config.toml
encoder_bias = "all"
encoder_num_experts = 8
encoder_shared_expert = false
codebook_size = 1024
Rows from block 5 of the encoder of a small image VQ-VAE, named by matrix and row number. Rows with one number within an expert belong to one neuron, the router's apart. Each number is 128 + 32 x the weight over its row's rms, rounded and kept within 0 to 255. All counts start at 0. Numbers have three digits each.
After each expert's rows are labels from the 100 images, of 14848, where the router gives the expert most weight on average: "responds to" is what is common among them. Only what is clearly more common there than usual is listed. The data: small charts drawn from random numbers. In brackets: how many of the 100.
# router: router (encoder.blocks.5.mlp.router.weight, 8x160, trained with AdamW), inputs 0-159
# gate: expert gate (encoder.blocks.5.mlp.gate, 8x32x160), inputs 0-159
# up: expert up (encoder.blocks.5.mlp.up, 8x32x160), inputs 0-159
# down: expert down (encoder.blocks.5.mlp.down, 8x160x32, transposed), outputs 0-159

# expert 4
router.4:113153131180119133142115125061129109138076144197145157133098121090182152169129144135087163171114146158139106146145134151166088089116118112157116127085171145110177093140139064117169148116109185081151113138165096132071162165137134162114110153061095085084116066123158146134117102147160117076153120162165080165177119119132136151120110079074083096120045166104165099156176178142149093115100088234107140130128060135126164132151124095101146097120107095125098181094093126150135162124142087
gate.6:148134149125095141114085161091177201112099104142107114127152117114180151184136098188153097125163108143165109135135127126158120117141097156056134139142147139096134164214050142072158112162112158117107205090098074105089088148171088183111172107120143129090097128152198070130155089097116099125157126096153118126170135163123120116127109176073133101144116135141142137135121134121160113128126135146087142100203054168132186139153102102123196114134150107084120194153084134134180093174143110
up.6:106096130138134142098059129119129187168201172136111109156136151152073132136142125135134167092213090154086157072152173054178135107081138083102094105138204125105145181142137108140125160167092174157126111108133056094136140083177081102162108102158121094159132087080185101167122170172109114158130093193135120103130108141118151152151154199124154112126119191098108137121097098119125077125084167099108117156128178108167121094096140101149161123124099081127129120128100149130138092100080171
down.6:140138132127221073076104155127176125157057141067145148139147184136163112141111127104152121153119146152153169093134140143150114138159123085138147139132125204186096171105150149099094133049107152131138129131159119156158134153109129177132117082108070120072129161134081120083052087093095143173123135106113142130104158160162116149053184128109111112142110097090117125152180123118065142103076163052129112150128086169102109131111187117145145081131170089197102093097115085140109144144144092
gate.7:127122110217134127170131119133140172119108122116091117095144127111077129110155102109095152131151041103119176157106086157131143125178066096110105172124129115162152124153131151180056134139119133167126101137113161117082112091145107162169171113109132111166106174065052095123150200149114096115135137099116067108192096107049165097147193178137098131117150137112142126110149132141142103107150117133094088121108148088150174092128141121135102087139237187117162125173090134163108091129165154
up.7:108072131134101075121142125154102080167115091157170133065126169137125101035104143129201132139105156155158070099129110194133170154168100099137123140113129113095101093100138171117120152071171149111069181121098176146155133097077090127100105152129134114112160113161183067193208102140143122113131178116161105115120110096130123121124183105080134094133118126123101135142102144170064177071151101139119105167131121131084121120185071115158155176130106131171129159079133171095155118118083087
down.7:088161139179075129148138112122179145124082144091106069145177133168158139103190082155185126131102126142170139129122101142140098177128153158122077113075102146186115115119190103128125152152102160109167143100094140167132113072122132122112045101105081086141201120134156132154055148141123148053072156122161165120067090085155107090137111108171137128117198138122114174166146099120146123149059144080144129134142157156088092118176096064151135108143051099141162118125150110112125131132157128
gate.8:151172123122175119134118104135134129195136140108115171064163120120117146166163134152104174121210154150156058122152161093137093126097106172125131126121097129088094118198131132163143140160097131121157058079145108147093161117104084172157109107128118117151089138066097091138154204151140086131167127135036124141105119133170128079150115138161080112130117114123090144101115109143184066152082127137104108088102124043169174092164191124110128103132134135135049170148133170139071159133167123
up.8:150137111109134139123130123137143126104084115083111115135109138122168142074101085119096129121073020145111113128131195159134125186144183159153133160119136134072172105129063141115085089115137124129111155152096105088126137112149114106177171098142141107073110118109071191070138153092131106152141144060173122134117148112157146170097128214167170118198134131082146143153139124150140173088131183139127157159161130120097122186110112055111152079137154200129140087181135126142057134089117167
down.8:112122143215117137125128109121156090140126145120133168161110161129158215124148090101125100100092116138166130120100186177137135139132116121076105115099104180056098246105218159060118135144181146169173128162104146146146098108136128108126138149120091149126132141123170084151099151184146102102084154107114080112128103099146120125099142092172128115131167127122127092137120106146119126108137133119128049118190147112128131126055082138087185110140101128153228171125128106150134081082115128
responds to: items: seven (54); lollipop chart (45)

# expert 6
router.6:107081145158179104062215072126114165162136100091075173111120136158135133112135127096102113100121102162124106134073155118135131157151109144135118165120069114140159182162104158109157152077149122144135166138113169159108136149128189164079156188108075102152162081091130104074127173123126190091050093150093132189170099089152150128107115102168093103087180109089155148119139140120146079148104129146164156134165111109124165150155119087080164136079088132081083091121180179097126120175141126
gate.6:117114157130075147128129119116149124130136161082092146177057146134138103134088108081163217194153134130107113112137102126155115117127115150094125137143104182137144132103165188149082169087099161118102174146117184155047098136077134075050111105087058168181138095125084149191120188123096138133106099150099157157205128089101085134133140100148136119137130121092103179145115132094167107190113153085163127139057138132103137139184145130131115065159116113107098174155158132124137153149157150
up.6:108097147084175140111131092146130139171144188087174081130193091129123122130115059086113102137117176107183117087103123169124081157099160068128147121131122131174077140103129142064096165120184062198162113116158099178152117130109082175136133142164151176183150126133144161161068138125160165165119085151118131128073116101169127118090126067159158071081154102134129124186133078050126135118137160103090095153098149136123079184137139162124145151102114150115143099097131103143096143119085178
down.6:109125131043153166169147113087104141143186104130155122149055166117188073102109141130051099131143189109127123163118146127150204192189094116108118106094140147147194169204074189102255112112146126122159106114146103168112139183088129149109168120133105145117113104114145122063124069154115142132156103125153103114129118120125122153162130172120130133122107134079138174135118137144134100144109156063118152123150136103202119080090156104116140147134126106122140093129171163116130139128159111
gate.7:133114139149091102116131095161087101179121090137132171108159113124127066160103078076166115078087159158129142134101147135140207153119109097129140186207112178188074126094094115088116099095192172098133162148095125051138145136140130143082126120113064127102186111140084126147125116152162121114075133121122138148176086129148046143035181099124158127105120078130121127176132122045112189110120130150148151164137133117161126139185138133127169107090135148163112097116134136144128162159165157
up.7:123126108118130096104137131117134080159108072118142180121101123126126178182167115156171176114141076135138183111108138087150162125165108154086095131121111181113118192143120159148167165123136153159130152103127170145147137130105203196050073124142135131143131138134137078099089089125081161135099144138113104131175165113084093122083216145103162190130145110134139088105111234140112131108135101117139127127125110068111090168204133109134140047134126086180112152074123109117114074144136080
down.7:132092143152091096098161122124174146121092104157180037153101127142149094095154156090124137161144108102069151137109132114158065110078114146126149137128098076114119019108126127147073183160118132070125118164147155070108154142178121110129191114129112136109144130070133154206142136119098102086146113134154106126064088137150111138171052114134121130134104146101117190109179129095151086119094215169143150112100069112153145097122191116134125168116147128146131158159092143179104136145085150
gate.8:100090127135117142119133163082159131181095108123122106079108112068067104137118203160105138165131182156128149199143123125147105132116149191154170130110139127178180184148133155105162110114158131159142163095116137103110125088109191157122184112109131156108108111112125088059069124137114114158122171128164136142101161100102111101094174128107137086162151091127121033139083122097118111138162141141124118139077125076140154145074091209134138089127127119221122096120174139170148150148208083
up.8:153153110119126144144109090123088109085149137147148138137181151166146143129152060149157122105074156128161155071174099118111161092100065121106082150125137162114067096144126110146149173153105154170095131126171068136132096145122096130156052123147119103170139145098126146230133107115123154111114098176077124154125131122163093163156147069145171183144117155135104196110062093125146139151100113102131157113173156186136139039208138116114098081136133131065117153126096073114097118132086173
down.8:108122122118157104138174095117121244126075070177144114096124136096151109110128169167145136123120109110106108149113131140117123098080103109145145118112136136113167055092105133122092120173111074106120148173133153152097143168161113056161155123097135143108132103109126116055108162105117102163186074142189142128109099143035191157104182152126115122102138170148144134085155181064136102077139193156111113086132111073187170129117086150153116120115135137076126201170154142115126147120097153
responds to: histogram (36); area chart (35); pie chart (27)

# expert 7
router.7:140028179107103120130123104155162132098086155122100144149138159177098153117173138154164118130120116210156141131151153124115164162133141163097122120056127153119145155141113061130143167119175126160044163094134135127166083091119104141167195182155141130095102158110117088130183112102089122140103177083126081134117131135156200076131076201125132072153179127099140068094123089153154081144143108054124120152108099143135153158120096083143140135137121146092094108104168129065109121121141085
gate.6:095108144147089147079164179161148118060136137156134080071095142104224185118099121186122074130105101141112099106154176116117182104180140160113108129121125148156127071216161060110113140128100112180108125129188152186152079181115104115149125147114116144053125131167119125154104127128132088115114145157104122115118129112114150090135080117133113124115158097193125185058166089181122131112171108115152152144108138139160110169130080091130079136110082111101073128126192099117155152144090118
up.6:119110119091083171126077127140203198141178117140117090130168106139084152120093084137139147169156149162089094084144162159090141151070147114145091131141165089110138123124149149092126067172123151152116147130147106163142126075144035118154151136158122187088135121151143085186147129138073072137115142114186114072062148155147132130165145190191153189164161147122127164124120080164108123151143097155076151147124147165174119157078171122150099129147127130078080112079105116177089112099139151
down.6:166126106114137079138131112143131110158152133097160131167155163146197083080128134119120121105157121132148095125145123120169119171190082146092124116151111115165095110136137139118099121088121137071150180170095135139157172105093134066116074158134112120107109094086054132084089058149097172137136074132083135148115122116194086165151163104152067079123098104060132145129139114150066129146110207141142122119144088129167127126076149108073135161108140197211119153163135198146179145122150181
gate.7:137080201154128045123185144167095113180074117095154156084153182122133125106122173146130095049088105169124075151113172136111176154088141121143140110114127139135144141136133091118103147155160192105106137119114138089128117140150110111117166112155083124061083164119089108138197108099084118117099162125135107160115115136189166125086120124150080157140157127075133101138186103164069127179172136128132123160161119122124170110187063097107175161119159138072118086179158119131128077132058114
up.7:132151138108152154126113140139116069087181130151143113084119149059188110186124116113072154154110154063118130225132123119118066111102151133149139138132134092153130111097133142092157129107125131102214123133142138092151177125146120106113145142117080120114124161167141134147068140143214149093160120110127106108072114147072063155156078160128112161117124138089098123089181178114126149119049088126119113095164133093124102117043161148148152170095187094160115155140103135178131171174178095
down.7:120124128083151082136170072110139143146043115036163075141123132122191129172123201218136106056155135151067147121119102119136156178098173121181158178097095148088141124110099129087088156136145103081156159174099139139070187126156139105099188113111146162144117150166106139109113147091113104192143104150136146116118136172103152194086156163142101128122117120127118133070097123122095117177167140138123169117131139139076162141159115121150160118078128147069118108098136147129088096127078114
gate.8:122128194166088168148106076030200132116103141082087143115185109120124093135172164126128099097145084176078171091082164167121145151103170130174127128145155158171094112109140137137173128108150132086098078124121092095105166140143121102181182114104119097104144114133146194100164119090159036131071126082133119088117160148167115081133190118142090116184132161097141102107088100137158122125146151137152140123130138191130166141154137078133166091117124111138162105171158141078089138124066141
up.8:157123112043142145130101101154164181079110210104098114103118055106115106123144131155116156142147130201108126127117066168137111137132137121173113112150096071116079176206091090114152106111149101101107148127107177208112098162126157129113167172125080181165111168191112133082192147121103083123115108101111153169149097137182121096156089160101110115094153088141116146163139109202100133135132148151115138093131147139147145105120151126098083131109174165129123156193175107137083137121074172
down.8:129130204153157121125121119111132170139120095122086147155167169142112121102222044151166079122087138130133126146112128122127130120140166093147179117112113183124168168171178132104140118126171102154138133104090093097138132077123070104119102184172175086145117161120148100135114094125141123135153110144083128123078158112143147102090105180135110193138164064073124098129122075096182152171131076051120126073148120124094132188168109099117147159116157165074088065165116122144146055122151109
responds to: heat grid (42); items: seven (37)

# expert 3
router.3:157110116143213174117119090167153144168153167145158119161113107076137106113111142130121133156156187148134111088098121183141144118144187101158124123152162089118108105100090128135147155121109120100157143194142149164095193168141169128090097175117180154068120091124120148193156102163165201174101083159126099159170151188161126187116134129069116117119074102111114182136090150197147141156126138153171162154137086157169107167140141090106092084098183109142096109124081103185141173108112127
gate.15:111119134122118112146127128158083165123154104118127120109157083142123113099124105108141126117151111142116051176123135168107111106120132154121146146161120046116123118203154182116146108156177113073132132156084149073134125062148067114123114156112162125114117119143126130101121073130115084126132155085165111118153091066111239119101106175105123172089139046129132116110150124148144112092152109145127092136103134069174149217141085122184173235137145095129095156178144190108147125126165103
up.15:147151104143171112140125110141172114145121193133091171122082178082099096163188081089078191139107130104161201112142062142086089127139099068094152142083108147143152153060123066128104147094111161125133113118140124147118113156123198104172126109140088191129092156105117129124128189127127155136174122164110122169124142151123052128155123099143129106136147166112127127111158124073078145143142113108120114085114111169118141022176170174089106095130115166160200118133107076128088097146107119
down.15:124069106172103134112146158119104158125156138143109131147118192118098144146080094133184202119111138093133032117122138113157056085101109136129128124140121156078135140148115125154066176150114099154144162143128131123126129119098095040113022116137161086140114117156157135089075125154097115110096120167112120139123103104069155109114146161088077116106096171170149119157164144116158086104104005158131096138140147098138133153119132107181073112160084105103138182138076170130139100117153115
gate.16:111131080097103156128093141173129132146042172173131127097105125105191063148122065175090162094128226128106101132147173132161099137123191155129125136135159097098157064194101073091098125141183121163146103134112179105160100162143072125178112112140104111135134119082087117139130109134121111090089197092072089115112097119167125109115138157122112093149146140118122106100069114127095166139110126238129138152096106135121153083112118154140133167148137120129206147094129090147102108095117150
up.16:144151164116119184138132118088153112120146148114142155134152135156019143114133123080137129118138049134140159071112089129134178108101127063124090119115120097142103082084126192157181180171125122173124095098166057138126100096089127117120096088149160161159166117137134128181096175121093164153067072121142095146168147145130150108197197180148122123114133153221126167146139101093104085176108161094123108133133142173155132120213122063123130126140098136118137136111115098096138136143100157
down.16:157142160103133126101100174113034132114061129117185131158108123084122079108036162142136162128091199124102088145114080139128126125119056132161154166125145111119146070107079126177102102154135090117153156102145133097120160173120112093125134092151158125193136131132105213082165112143141122187119106134151173130128118099075141154121117144066101162146140083123176123086116150134156153131165118169126140082098181101111144175115134151121079149107211174091138152051146097145106100154141127
gate.17:100137162199114131092111149149135138120157057074155106183114135158113085085162153165120092175110109133102143184130135119158173105064087163146089077088159105122137092063193165142066111143151155102147195182104078079153188095149129107114125112174163124072158100094140118190092124155129139106120133156199134093088149131098143168127149119131137145146094117068108085126115117134155166082136134088142129156139135073161114136122120068145092107121139144133091086198151148170160128075124129
up.17:149142113153101166125108090153110154139175100153163131094062132149147135091210169084172147100194065132167107139117143131208138189147127123092121096134084117092126112131132166154116153119167122066115137148103125098149128134142090106129150167151148134116097129126085106182148160160110139157145125076181064151144031124130163091109161132133140070147106089102124138134138087159127098133127188158115014143109136114133104084129161073105175152129160161146153149136116174118124082104061161
down.17:148126150086132099132130165163197134111094119110184110139124099095076135137084071147116159115175148088117184147124084104119155123185146156104121116142145111218155127114073129117116146142115160164120095111119081180121107143123131178102112136100134167135131116149155131142154138172168129145120109206136129136112149166123101095140072137092109164134131102081096181182220142092106087112102075098107109172067113148153092152138106080135127083156068105153064084037143078139091146139162102
responds to: dark theme (100); bubble chart (25)

# expert 0
router.0:109155101113145156136097125134112137158134128203062134096064075088117130137078053115135136152165146126083125085187049191106083131122180099113109148148106126147146123156108137166133170107139122125122088187182188129086061105074156169157101202094076123203182128114155131156103173155116129138134089164097104148172141128077109143140124106128163127150164125107113137144118100127125089093134151185144139110082133131122154141157119131175027150155154093083104146105136091124142119138110136
gate.9:098121131157099123096107110203194072159173082132144120144093102139116070068156123110101141077134156132126077105140161129084126143098049151109102098150122071127181100134133120156077123103184192144135130141116110141148128160157078141216137146138157152133170069102107139160092161113117110107125141117119125079172119110175161176104140117186146084108142165113110146117110132138130126115130097174089130191065148114194154118062103109158111148137107172063128111134135167143140119053124193
up.9:138108162124101151147143187135169163053161130138116147129152073166079139156097164130164133117104110147118089186100048123140099089115163072127091156121074066131160098091131147121066199155096058106107129097099116150072114168146155056128117143103150162126140163140185114124098141136129165121134124177097165156175141131132179111158093138136076129088137117144142119137163169137141154127134108141194166097146155114130118173130144079100098125096090086110123134155229143136120169184143184
down.9:114155162062195172106117107120090111141103124134133129103085145150187089114096139131103155161062151150122131136066102090103183137142079101134115175133143114163121135178127191153165134139149173096164182160114168060148159140146215156053142116121088163181167100181094146108134030127142172101112099070106139161146093151131113120103166053102167138128130092081104083113065151125101144155146113127157126124110143066109115120123159140128125116128120121120102147135152135100192160124130102
gate.10:164092100114148163108130138124107164115149073110132150119102138104174080140109105081133171153117093069176167211096097170167143079163107134151126118134096135181077211150142123091130090097117182081161115130131168139135123146144159144068081174114149161096108180158078166082144144137116106116123073146095123167200139151090118134099128176130092121165124075119119138140094164129164118184167150099117142083111094090139132145189111120099097133073131147165138162140144088128119053182111068
up.10:129121138130103163162138151110136100148114172138128107179040088109116065108092123139172140147155155136082152131135119177128128151163110106096099105102131102176220063140136128150115151075119091096088121128170176133128106148121116141086109143072141158191179116163162149119130111117067139118138142198140138145129130115108074141145121084090118092113078154186179155162159132161097142104164145209155155138089184095115118121125053107124085146110081138104171144096160085133159165100076194
down.10:098130121147192174112121109151135124134128114122148135099185174196153209127152067083118149098122079110121159134112159115092147099058162119173138194118132127099100169123182132091135150164149181175131182128117072143143104041149184139170128147141124096084105129119119102113132111129137109116125136102150135114106124140155167123140151170176078164100120131129106110104102127096132014151082043086149152122169067099126136162113131155121149120146092159142120105162099130155112078144180069
gate.11:069128141155105123145133100118086082149195131133115086153144116105136118107107104109160109112159189129099191117135183140093139154092119088131131112192154152118130141168114175115152156136176105125149107120101120102101065166161138180123097139123144144169122123130190120108129091119161056151168127088127125060162044141123148134112164119100087175146102116215143137080049186134133184126164118125118120137178142134200141155120149172202099143107144089168139098055155102122106127111157168
up.11:084172142146124105127149145135117119118171093102132096087162091139096133116184156103107152115114039165122059107118098123075167105017096157156114142143146120174118135204109161102118130131160184079120109132114099122140130112133189089099118106155170090099150122101100120135081111125143089127091148089171100085151137132155191127141164126150117140167215097113122116123176132140112120101102141114212120146098144138119127122149113158241128102156124138179129092147134155061157174119138102
down.11:131177138094156179144122122117111165165137085169176065187167205110092101092109152151125172139122163061095121148137126143080129121121153078177134130128147156117194082129115139100158106154125134093132133129132144114106099095161106183089115139137128135132103119136196073084139083148155108194149139096206109095123113133091199116136151181133102205128139107138114146046087145108116065125155109111089121044167132113166195117108120188148133130131149097141137144151137098152136078115141123
responds to: items: seven (43); lollipop chart (33); bar chart (27)

# expert 5
router.5:110140152147186133112156079130102150182106099128100115123167073164165133083137112121083072079077117151146170122180127104095094139122140096090147179115161049136139125109166106082120129132149117130164113221105104098119089117100159115162185161081112122165123099059099142154068130133162165162118132166184158161115108065095146173137148102171144112116119155108108130092105092093114096125116104153090125073130077155173213106138129184141129188164113114116125166150183146154141105122153080
gate.9:102097163117074114176110116152088078116154128201123131094140118108111055092080092034151094103154148101119104122153169132158131116112125119131141141120097096148146067146158163144164195120182137128118167127158159080146102135150172156108099155130131118159136115181196123149127115125164157126141153099138065105157081111079111145143189051141150141108148159124152148105187160122161071086118144065162092121071153124108112160117139080147170141129135072146097185104124139072173119180147093
up.9:137127085146106126165123182189087136157157095145101160143131076107111103133134125129185135104138140080116138139155152130108091069125111121099159123150110076131119147094112139132140173192126069157190164146123184111126130170163116184131113162097208165148121138130151073077117133139122136078150127105000130128152109127094140196175066090114124164079142071109133077081133140113190109069164200166119161131127149091141134163145128167132140126105133069109103159135099128126162107120109132
down.9:104141100110155170141097107104127061185096171161139124099138114115107146084181101161096078090125112153174138107147045159124155165104138079067150142127153146122112149105142163116184207145149148136173095147083145162123070100127114148190172133109078149129125100091139081150120121169110148096112148121124084130107115108124177107175199106175131092146134143117125117126059134119156059147112096125124113144159123179141141133047124163116194176165134097139070163163180141159126096077143089
gate.10:101118127043122146109119144123156139139157113131107062150124095087146142148215142115109147130153139061096167138139157125101145108158138155135121068102181116192158103127071162094155132131137160137122123142139097093141103083149088089147109096134166112084130138093199056160123144179147105093125134077178074074131127158093140107166101201090139179136183122162115161109090148150128164104135105090126099150136091179185119056102135168170143167136115135100124082158091079159170092108103101
up.10:105144130130161086100135140168082164117081167138160182125130158149105166153143095113120123118123103101107116105112168082175107104135099149146092123152132152123083141195150102078101184154129099144137109098123123115167164137122107154142136147142140096127178141126076097124111103166124100132077112165091074096221099128140176128103130080122133170117144078097099110130129135131181179070072074099147102155164129077075092163169107070167172106134216187150101146140115138119105170143173218
down.10:136122153176105162145165153166140146134149166133156185110125126178169147166058037107178112145114183115109147143083089139135167169186076116154135146131082124119089196130177141153080092152142119129163116134119155072146189176110116086096165144109126109141161137159116120178152152119120147099123108118071131165116130095208107147196123093188134131102098103131105094175162130136160070120087049113160106161116103101098124116152109076105154080118110107069123186113147110106159124113141152
gate.11:108121165162156100110172112117110156149158110106104149121115127182135156135116102120190147133063170098072113144103039115098102077075153144153115175134045136107104139164128145093120129090135180131143092103102140159118123091118140081120089171110070106121187142126100147166116160138123115096138133158087143126157152120117162118094052104136120165083166130133122073122095156160108173117068157191161165123134081129101127141117122149150116163155093145146000091167170137131111133178157078
up.11:147168154112185092125136113119083120100201167093113191114157112134124074133153087126173151118128115208115152060129198125148104139136199083145142170135108121132110134128152163144148136076135130083113073126137110151124152085088162095100167137136125082193107120144125136166098099129159124134158068142090141148139094072066066120153178049144125084178125194181122111109088093150137132178080151113136122096159162085119119157095156113134168141105090112148134157173130156099107141190138113
down.11:090105140155113163066133150102101152121080106103076104155167117186125155132188114166117174158070090100128121113118053057137101106139141167144139165127089091140124101115151110155076181120112138090133150124152138145124134114118148227080134134164119097142164167133147145196114184087096140120085124193054197138071130085134090190165113113131111106111157134142133119095105136128157167170114102085160179116131116060094134168184117102139089097102134110134111098113164101090126149125159158
responds to: flat (31); scatter plot (26)

# expert 2
router.2:121128144113217137138187094162150206075167161080125094095177137182156190166129162113153110126116106119135128069062133079089115129138184123124159182166125103122119114090138162146102081104104131152115135137067142139122137114126174186150139070118124103103142172130163122127157093116182176193146166159133144143119115148203128134150092101166191115140134123176147159075132131145069167118115100135118118117140104139086055173115118145134179066110085112149109138142118140150067102141168147
gate.0:138075163122131154102146104123138186107189140079068141131158128137207052137127141218138112102118159196084133174123179100157120136178085149186141162126069127108149108063124161106135136097141133116162065104141070104104199157136148134141139143122103100129132169096122129113130155113124104116168107140092159129092138131151102111138124119187074091091111123080108125108119150143117121130133141092149174084151141114081175077110174122119133151072098113102094161207200107139072120141136092
up.0:118128134147153034089155127171140154175082123126080098144127145121146147088125071124110178079081062165123089085138107110083181101177151117123116117139140109178072126125166096118139109073143165130155130122079150095153111104123124136146203099115124052183160118094074123136062146156144136167102129148153076103168073146116156132158139081192145120158160101126117154075072099129106151100170192171076114179103078099139136166146097124166124181117144153156099142140135116147099135104135133
down.0:139102099152130099105154175141159114123147201124101107075145152157122142108157165101077152160154113095107139099126165102166020158060130146115113140127105152184115121105185144092087156149105167178138102129128082096124095085122178199097116099135161117113082126127161122158120166163146153120109125201170111125111133150163120056136127173127123152089095143039138149201145086098118125143078145152144149123125139084144082138130152056117119094147100111141128151085073128160190170146097107
gate.1:147093155113132127127099100152143163086087169076128161156139131207094144080122104147148084107143182198175103146136148142151071130121115194123101097117072175094120031107154141110081136107140089149150141121097118136170120151137173109117060138180164154130115158110095136104085158131136103136139196156066126161104110110158147096088045150125169120115156097117110114132108131162136137168089095109140120147165150069142127178165121077113099113118178092157148195119158090177087138081119100
up.1:161162131106117152150098162131000115121123147128137180207119117132173164164110051082185089076065167073137132130125116148119122162166148119095118132196126133139142125136177060126145102120094115166153146157144127170097091121124194106030115152109127151151124085192093159158158147132106115137141116129125130155162079064103099115167118101145111074137115157106119131205133098121065136175136162159126156116140103131143125125121125117119090107087104125123111148095105102121110113130111159
down.1:119136158145154118100110137112210121130095064116159161134182145138155139172123111094174117078135086092153160108152148140098112070159190105159138157105151153106157150164063149043154127130113157116151140109138107143138109140149073215123108061205132105101123144143174109077134051154157114191150131103225107065117143162114107174074139112096122145132163171102107157098092127128103139084130125107119135130175135142158106119135147137112161124143124105103129143164079098100112115129169058
gate.2:182114108108123187122097105126104162072210139140144174130067130198107137153154091146131175082078146066130144172091081142180124117140117146100096097139083099101091150121172141118096129156114105143141155134129149122146149158118093123127139186136146163126133131146179165169075155118188165076130148143103117173113113081185149073106154182136074139150116120095137166123074111136145123169121172156138150057148151101100113170147090115068113129085120084089152197182099114173130096147113078
up.2:154132151138154111135132150159111131067183159116142161127123194161102176122135102151101140084138107125147075136107187111139124113053147159103098149103068122082069109164191056074106113094127157120138164140104112191104164155131150158100138147149103127122113147149126132154115100180154139132117136175108135160081079059183168147127077192183070126135118099074104142143148144098137130139131112121139117067179127093158120102099115066113154123069156083130147147214090135168160094161149103
down.2:149104112099095107085135137128148067175074161081124161144154112126084118102137176125108158170172114244162145076119140100160078177133125127106143146131114180136135129131108160129175150097072132110114096104094089069110117184092134133152076114137072127142104110123115134155162128126151139137138132167116136124191149104165152126118130041075170091133112166127141090175136126143115167129124165129123138101086125209120111126171159114088149139120117161116122137052078154096098220120082185
responds to: grid lines (68); trend: rising (34); step chart (27); line chart (26)